A small autoregressive pixel model, trained from scratch.
Model: 6.43M parameters, 16-pixel images, arch transformer_decoder.
Data: trained on rendered landscapes of hills, water and sky, 145000 training examples, 5.9 epochs.
Rows from block 3 of a small autoregressive pixel model, named by matrix and row number. Rows with one number belong to one neuron. Each number is 128 + 32 x the weight over its row's rms, rounded and kept within 0 to 255. All counts start at 0. Numbers have three digits each.
After each neuron's rows are labels from the 100 images, of 14976, where the neuron reaches its highest value: "strongest on" is what is common among them. Only what is clearly more common there than usual is listed. The data: rendered landscapes of hills, water and sky.
# fc1: MLP up (model.blocks.3.mlp.fc1.weight, 1024x256), inputs 86-171
# fc2: MLP down (model.blocks.3.mlp.fc2.weight, 256x1024, transposed), outputs 86-171

fc1.603:130169099047166126091161174139117091180134133140137073115183124134202166072117144147084102073054111105114139159150178188133082175122098170114140117092109157178107119078122170137173090091148110100096117172106057171144114122080111175088077135177142097095107133
fc2.603:085119140096104111114133158114145160112223142112105097089118160080146133119141122104105130146130115145138118139197113083124134100151120185099146134058079110124138094116084105121110110199143151065112213109081079111070143097177089171098118197109165147172108110
strongest on: snowy peaks; noon

fc1.230:131145137176091154134152188156200136107115109108137161085163098086171155083159116130041140109112102131124173150084143088171082151138125104137144148168080122137073085122175106175139125092156127063101121123165118098107151144147148076100153097163151187112102150
fc2.230:120180099077167129189131144167169129086135062116102149089164118087101051094149143135073119099117143203186094148046131150118130084131112174113071143113099163105181152094145137136128110145115152127155094122105167134100115145098043122171160111147126106125146122
strongest on: sunset

fc1.654:169072101113128086100128140074130121118201122160135165137074122133179066100096158134144068097072124128107119047124075143114149100057111131116105127165139167149078126190071142151147189122128093097122108163133097050145144078082120074161113159163060139112115054
fc2.654:139138097127108081077122144165120103070136134173126090172136195117121115088113065105113094138130132196224130113128096072136162201120114192181136120174103105139158096151087142100105109149041105099113091132054102146158150194147150093131139100141148139104105183
strongest on: sunset

fc1.719:141136069139134099128122121117077154131111155146151154103129106185125098134124112142106146111146157173155160094163126138069162147152109173109113100065122189109169140134159148097103139176137108144089105144158101155144134163122111136166166129159102131142145175
fc2.719:111156084121145129162110109109088119132117118161177136117104156163105169146185156180115121089092084146101097147153149119181177103102092138114144079130105114076128103052138122126048084107098135124167143163101144099141115097119167114111124171122113179073187050
strongest on: overcast

fc1.298:184178123135158114108132103117142077049114131157120082089118138131181139097119177076136214146147134067154099138141075152111104101088116112143078111137123113107191132123126128088080136095110148176088170127159139131131072157081131174111146129163139148124129076
fc2.298:166147175119131164163098184094132168145108157171111196107126159135140128168095121142138130104129094095117119116116115150135152161121145144134121171133116100057179133104206101179072168126109046161158104058109177159145070118167116131111120140175082116145123089
strongest on: night; purple alien crags

fc1.566:115136126102089056138143127134201157152117168138176102102168150186148127119133076095159145100132179157115143150130180125164119101094152139138122123127121135141138114174175114112114163180109167127190081141164119173131119093113124098197080094110135124149082156
fc2.566:111169136083157118150126125052162110091114172135119138112091061170147126117147177166115132151114121090181117114162148041150113143185142116061148121147109090151158157136125198127148140173125097138088129111119099105094091129069106115106174109113113151145200138
strongest on: night; sun or moon in view

fc1.281:143075157106124114129089155163184164145171121117107155101117112118184133105125095186115097185067129177077119135136168133124093153152186175148166104101094108091133137123099111151072143185168146101106123097133151092129131130153103168147126161143140092106177191
fc2.281:133130131082082105136191099108118147129144108116150131133094131112110127113159141094199161135167149166137125173124148111161172122146163121100117194128082148229144088143143140098139095130166126134092177104095163166093147110165159147147137158141057110139108107
strongest on: fog; sunset; dark volcanic rock

fc1.641:139098148168121156083128115102116152148160184133113086162166152188167122097122095121053172110062071186177129137223136119106149195125182181132113110120081153134134120141110137141141144101091110136126141109181096099131089114113073096109106124128103193161194144
fc2.641:093107107117183105125091173082128182203165140059120108107088190121166169110157142132123109129159126150133121203121127109075187115155169113085178150157085115120096128149069100108117144083164109131127112159118148062102125168129158158136081155165162113134085047
strongest on: snowy peaks

fc1.233:059077082129141196148107088070146150151158202089124185190126177140167179112133076152128106120138158132158105126115115130151118102192190112124101126103104222101108104161143079110151174126089100112116115140108165097130067152091095135142165121113090118172128146
fc2.233:111036184120115109085116098129096139128165107124160086128128086153132154104114084130140123131196171146092172118142164082116080094115161132177125124096115114116143104122133155065168134093117181096201094186094113153116126184111051101142160130127145104156103133
strongest on: noon

fc1.314:118131130125144076116148225146161136165088132131116183129090075146100167128062110134138101143143136131140149112141163165103170194115092128146131104137184170124106115144133154149110136133083109134171132168086150083103133141089106184137155131115080089192120147
fc2.314:076110136137130088143083112150153126138087128136135176103118166112179165187159163066150164105115130146051139174121103168148137083150200183170166158059100154118135154185129094096130144107136132120155132137140102054148139162144147170165140150118159151084158136
strongest on: night

fc1.302:150116144147161100159107087090088142141123117148181082119165144155108082139058133127133126125102135099118097097089162154092068078152098154103117116127193128163156125198190167115130085160136135137116202111129153098100143166122095136083128085107133143127133109
fc2.302:137134099111158176074140109154182104106106135158158093096171129102123118179105125140110166108167114148109106088085134094161121179147145112176085153074135137159114107130185116154138166156133136105041171142135070165104109144196159140132165120081138134124113105
strongest on: snowy peaks

fc1.713:093143086105144136143128226123109169128123104160137117106124192144119091105119126134108191175133099112174182127174083072121154077182118099175155126169156144116151181132112136144107079115125134154158056158084166113163183133102158135125104136106148096169155159
fc2.713:182153095145133147129116185102077134084123160118143102124142154137102110127127093141153102161056131078101096185090142184121117116117083153155155133095082152108056158140121093140151182141176098135099141136133170104139152136043106112133133140119099176103121164
strongest on: fog; noon

fc1.343:105133159145091206119147132167126140085111111144125120173133125140105099123160148159148092120179152072192098107127113102174094157175117081161142134176140143100096121097133095126107148029171106123161074118134135184146130073079121087149115133099182082122038132
fc2.343:150178129163127122156145112104098127167162155104122147147111145140157174154163136123145072114146095114132139170127140152095186185146131126086083181140093142111142039109088156084133076106158109109196158119130184156065164082192104117070171117128087158141079115
strongest on: sunset

fc1.505:086078143129096140142088176155103144133095177119129087180166144146123173102137080120095142115131091084121155175165139140176094104140151167181115128188104108125098149126122117134146148115181122117161109052111102141091122134176103099128158172117108029157095057
fc2.505:110164149151129100105103111098130120112187164136084165062141189112127077084132120119138097091112102056147107057127117129110126129086134116126135150088107120117142166164116192167145073115134114206142134087149136135120150141109125141166122158101175141161113096
strongest on: overcast; clouds

fc1.629:099114157131141140121201151102187098071080129146128062126154087073136154100145129166122183165142104148129108133152130092072150104134184139126100113158158083143083203123127160094113125115182118126100134133115083157086099120152180115073176100099132112153129148
fc2.629:153166141124111124123073177109149092175106173093117113114089099098081142123134135122143164146179087151155123112153133117150120141074123077130179149105179121166148065115083187078140177172091107120097126118165141167114128123152155106150143089134139141083179078
strongest on: fog; night

fc1.39:172199147155127111143112131111071088142101169107182145119091112143149158123181099118106164193104102126112150093106166138110109208121087090112117163108175124114121173107107168143111140113130152153147093105099127219130100148207102117136080157129133107127116075
fc2.39:086173155120152099063123138117114152097175124110092124165130147130078128103108186105173093103080189164218181196171158115188099094143191159116173113123130151147121172124120128129185113116165125115158162139125103061133143097166129161135198107123084099173147097
strongest on: sunset; purple alien crags

fc1.236:097130136081123138115149115168178089178128073133085128184173154113144166121156112098102182151062155091110208147155142094150130154152140108127170094088135143169137110095139102158144115148163166140170127155131118100132147114155162138110135130105178148133155176
fc2.236:143089092118136101129114098124123071079095156141158187137081117193145090151129205154140103159133146119108175146067187155090141138145136104160131105155169097132131192136165082090059127065131136190099102128095092133072134108087133033100087041168056119123163126
strongest on: snowy peaks

fc1.580:127156105149118100141105119177163075169168144138155110184068179145124163122137082121115110172110142161180134117186177081094057118143183163151190145134149145127080114166143023170154048132077102129112119143230132114152130143151065134148094136136091121116115141
fc2.580:118130130139154029122204077096064072122107119166091128113072090082090145173100193131124138116103089168096157154085104113171143114182130211164144189144134123139111109129105149172113155145149131084142064143170172115108140144091108191186135095133097087118141123
strongest on: fog; overcast; dark volcanic rock

fc1.519:156081140187130137136093112157156165181196117064088101109098130095154098168151102075144108113147103107115084126153167154111119122085088122134114165138119183111103094158091167186145123182151141147141082075161127155125077124133163099133088133075168129171121102
fc2.519:108111109119139136074111134106091129124109149082135106118124128094140122085158118159150140125101114117153167136125134161138195089110173101130126141113075065131132169169140118143072116171163078112140121120145149180118186138167134117068110185121094068142169099
strongest on: water; noon

fc1.316:145133115027151129118108096196092181195139115167095155131150150076123123133154102122131127139181090093126122177098113075114093149115112171186122161103132142122111085141116119132103223089104137107104095156113142078131155100186073077130169123178185099142064128
fc2.316:109109087175129073141113113100131137154085111111045146144101142130108164089090179134152136119069127098131110121134065136101145134120066125141227106170100073066088106160157166140092144123127149137073214126076109126129132146135125152140139113161166101106161139
strongest on: water; sunset; dark volcanic rock

fc1.700:118086138083118152100143205183108164128098132130115098117151112091095124129120183089161130081147128096129132123105102175121126145057053138151096114074096165095211117102109104083141093108163111113083141131118091109105108045108169081070141102160110088150149155
fc2.700:105098184093153151127147115119068151118184086076106122125145131152116145095111102134184161155127082102140142154145142104187064097109155102097125164121113096159097144134100104121142131111103176134095116116167125132156176157088089151114101077151124187109145101
strongest on: noon; purple alien crags

fc1.558:076106135120135106085149199203112099110125082095187096158118117109125134151113103141142132159125119209162144095082059148102137144078178111177096143131131172084130086170097149155123129116172216125140123093095154149109115097189120113181126196129165071163121164
fc2.558:187123175169110121124148122125109114132124125076125138100126153111164124144127135202117109150165116132112147096173122133125091129147107175152105111096167132178163160099122133149171135097060118102067145118130170119160211093112120145075126098167111101155159139
strongest on: night

fc1.93:186173160127132116079159073151150184166121109152105095140141112135128093126075138184136145134128101175138157107103124086177151160190160097151130095091146155107150150139127150091150109108095156099048120115142076150142091132058111078119164100072199140201173123
fc2.93:143078139183120093031061164167091134115119156140090156143123095178119173169132162140153143096155081125102112125151115158141141167118117056163124137101126200210151107109065145086235149143138103105121133122096091108071133159144113113120144109116109179075096142
strongest on: snowy peaks; noon

fc1.248:133141143169108133179096146180133116104113079164180125167141118119190151138070187164117083144089121135152179118180096130185095108143171097092121129146171071127129057170215126169162088083087106092111109131100161160092173106158135156140157165129137139175073118
fc2.248:108139138178113105128158149103074091176103173140095116141106149146145084107137130192109100142151170158108151152153075149139132134137138141136183122124148122171090148114161130104092119111140126103140205117125099149100082101119120114136095079101097136133166097
strongest on: sunset; sun or moon in view

fc1.366:089104132143160106101123112189142150143105084090152023143155162112147102170106139086063142154137106108168170108162134117102141129130157079095074114103145144128126076129137100117182163124099157164063130076176175124050123101139097132101157121139124088183129120
fc2.366:142105144142142178075163131124102100090148196073115084115107138138118143139170159119132164091126158180095165150114127113150082135141145098040088153109176155107110172082143142129117067114145135118115169103137069182125146086066063108070130140151076103109059140
strongest on: night; purple alien crags

fc1.396:150086169194181080170130118147152111095105118095104152145132150119101074132126119141131138117135135116168137161170112116110166103126093106138090089168206146112155138111178084150128136061160179129102120095098117126167109145071083075172137184104122121052203146
fc2.396:152136130108177082113108146159120150168106156158089052173185188060132150137096127160077092122116124139187133151062108136181136146093076123165127129145132138125115149123188083111108096071114167086115101198119113144122164085128105174132134142149127121107131082
strongest on: clouds; night

fc1.688:107150144113200142173156100081085185111094115166154107099156110134105102100087044190104151069079120118156147142121128175128142143139127153105100129136181078114115137097145200132184097120142150173068079125208129108115122139106095168092127127157076175147055163
fc2.688:083118132110114091160177095102143144166129112146125147101130114178141043098108083119126095148174117088188130097099155149176143134199153149135181134167085161122072112094203145111177165127160163168196101143117122129167131066120180070148073158071175176103145084
strongest on: overcast

fc1.59:151092113076190084157111116105205177134105169122143133162117098150154152110187142141096095154125187119155203169200179107140101100188152113117112170124142142130158155163175143149097127143127159169138140130151097104174083139110130095165070087169135124130105093
fc2.59:174184126146107089128165145145073143054149085163090098064172104105175121185137144073125174108126102209158073125131130145146090167176088173082126099139138086091150122096136126090126096136103118144119109133155123098104130150131114097113184170177163122115113130
strongest on: fog

fc1.266:095100125080088123092147160138135127180133120145151162125127088179110124149130128109101096129168127103112155138151199199216127092119167159102103149164074124147142081121127139126121123155078097115179163158120157117065070135175126117173124118106125182058165133
fc2.266:123128163143052120114160123096110108143141145116152125125138000134143101138185133092146052164109160141132137123053082112130132137133140116122133094152138211146153133128095134141133081158070149158143093102088111078174138152102148190110126137086139141093098094
strongest on: night; terraced slopes; green hills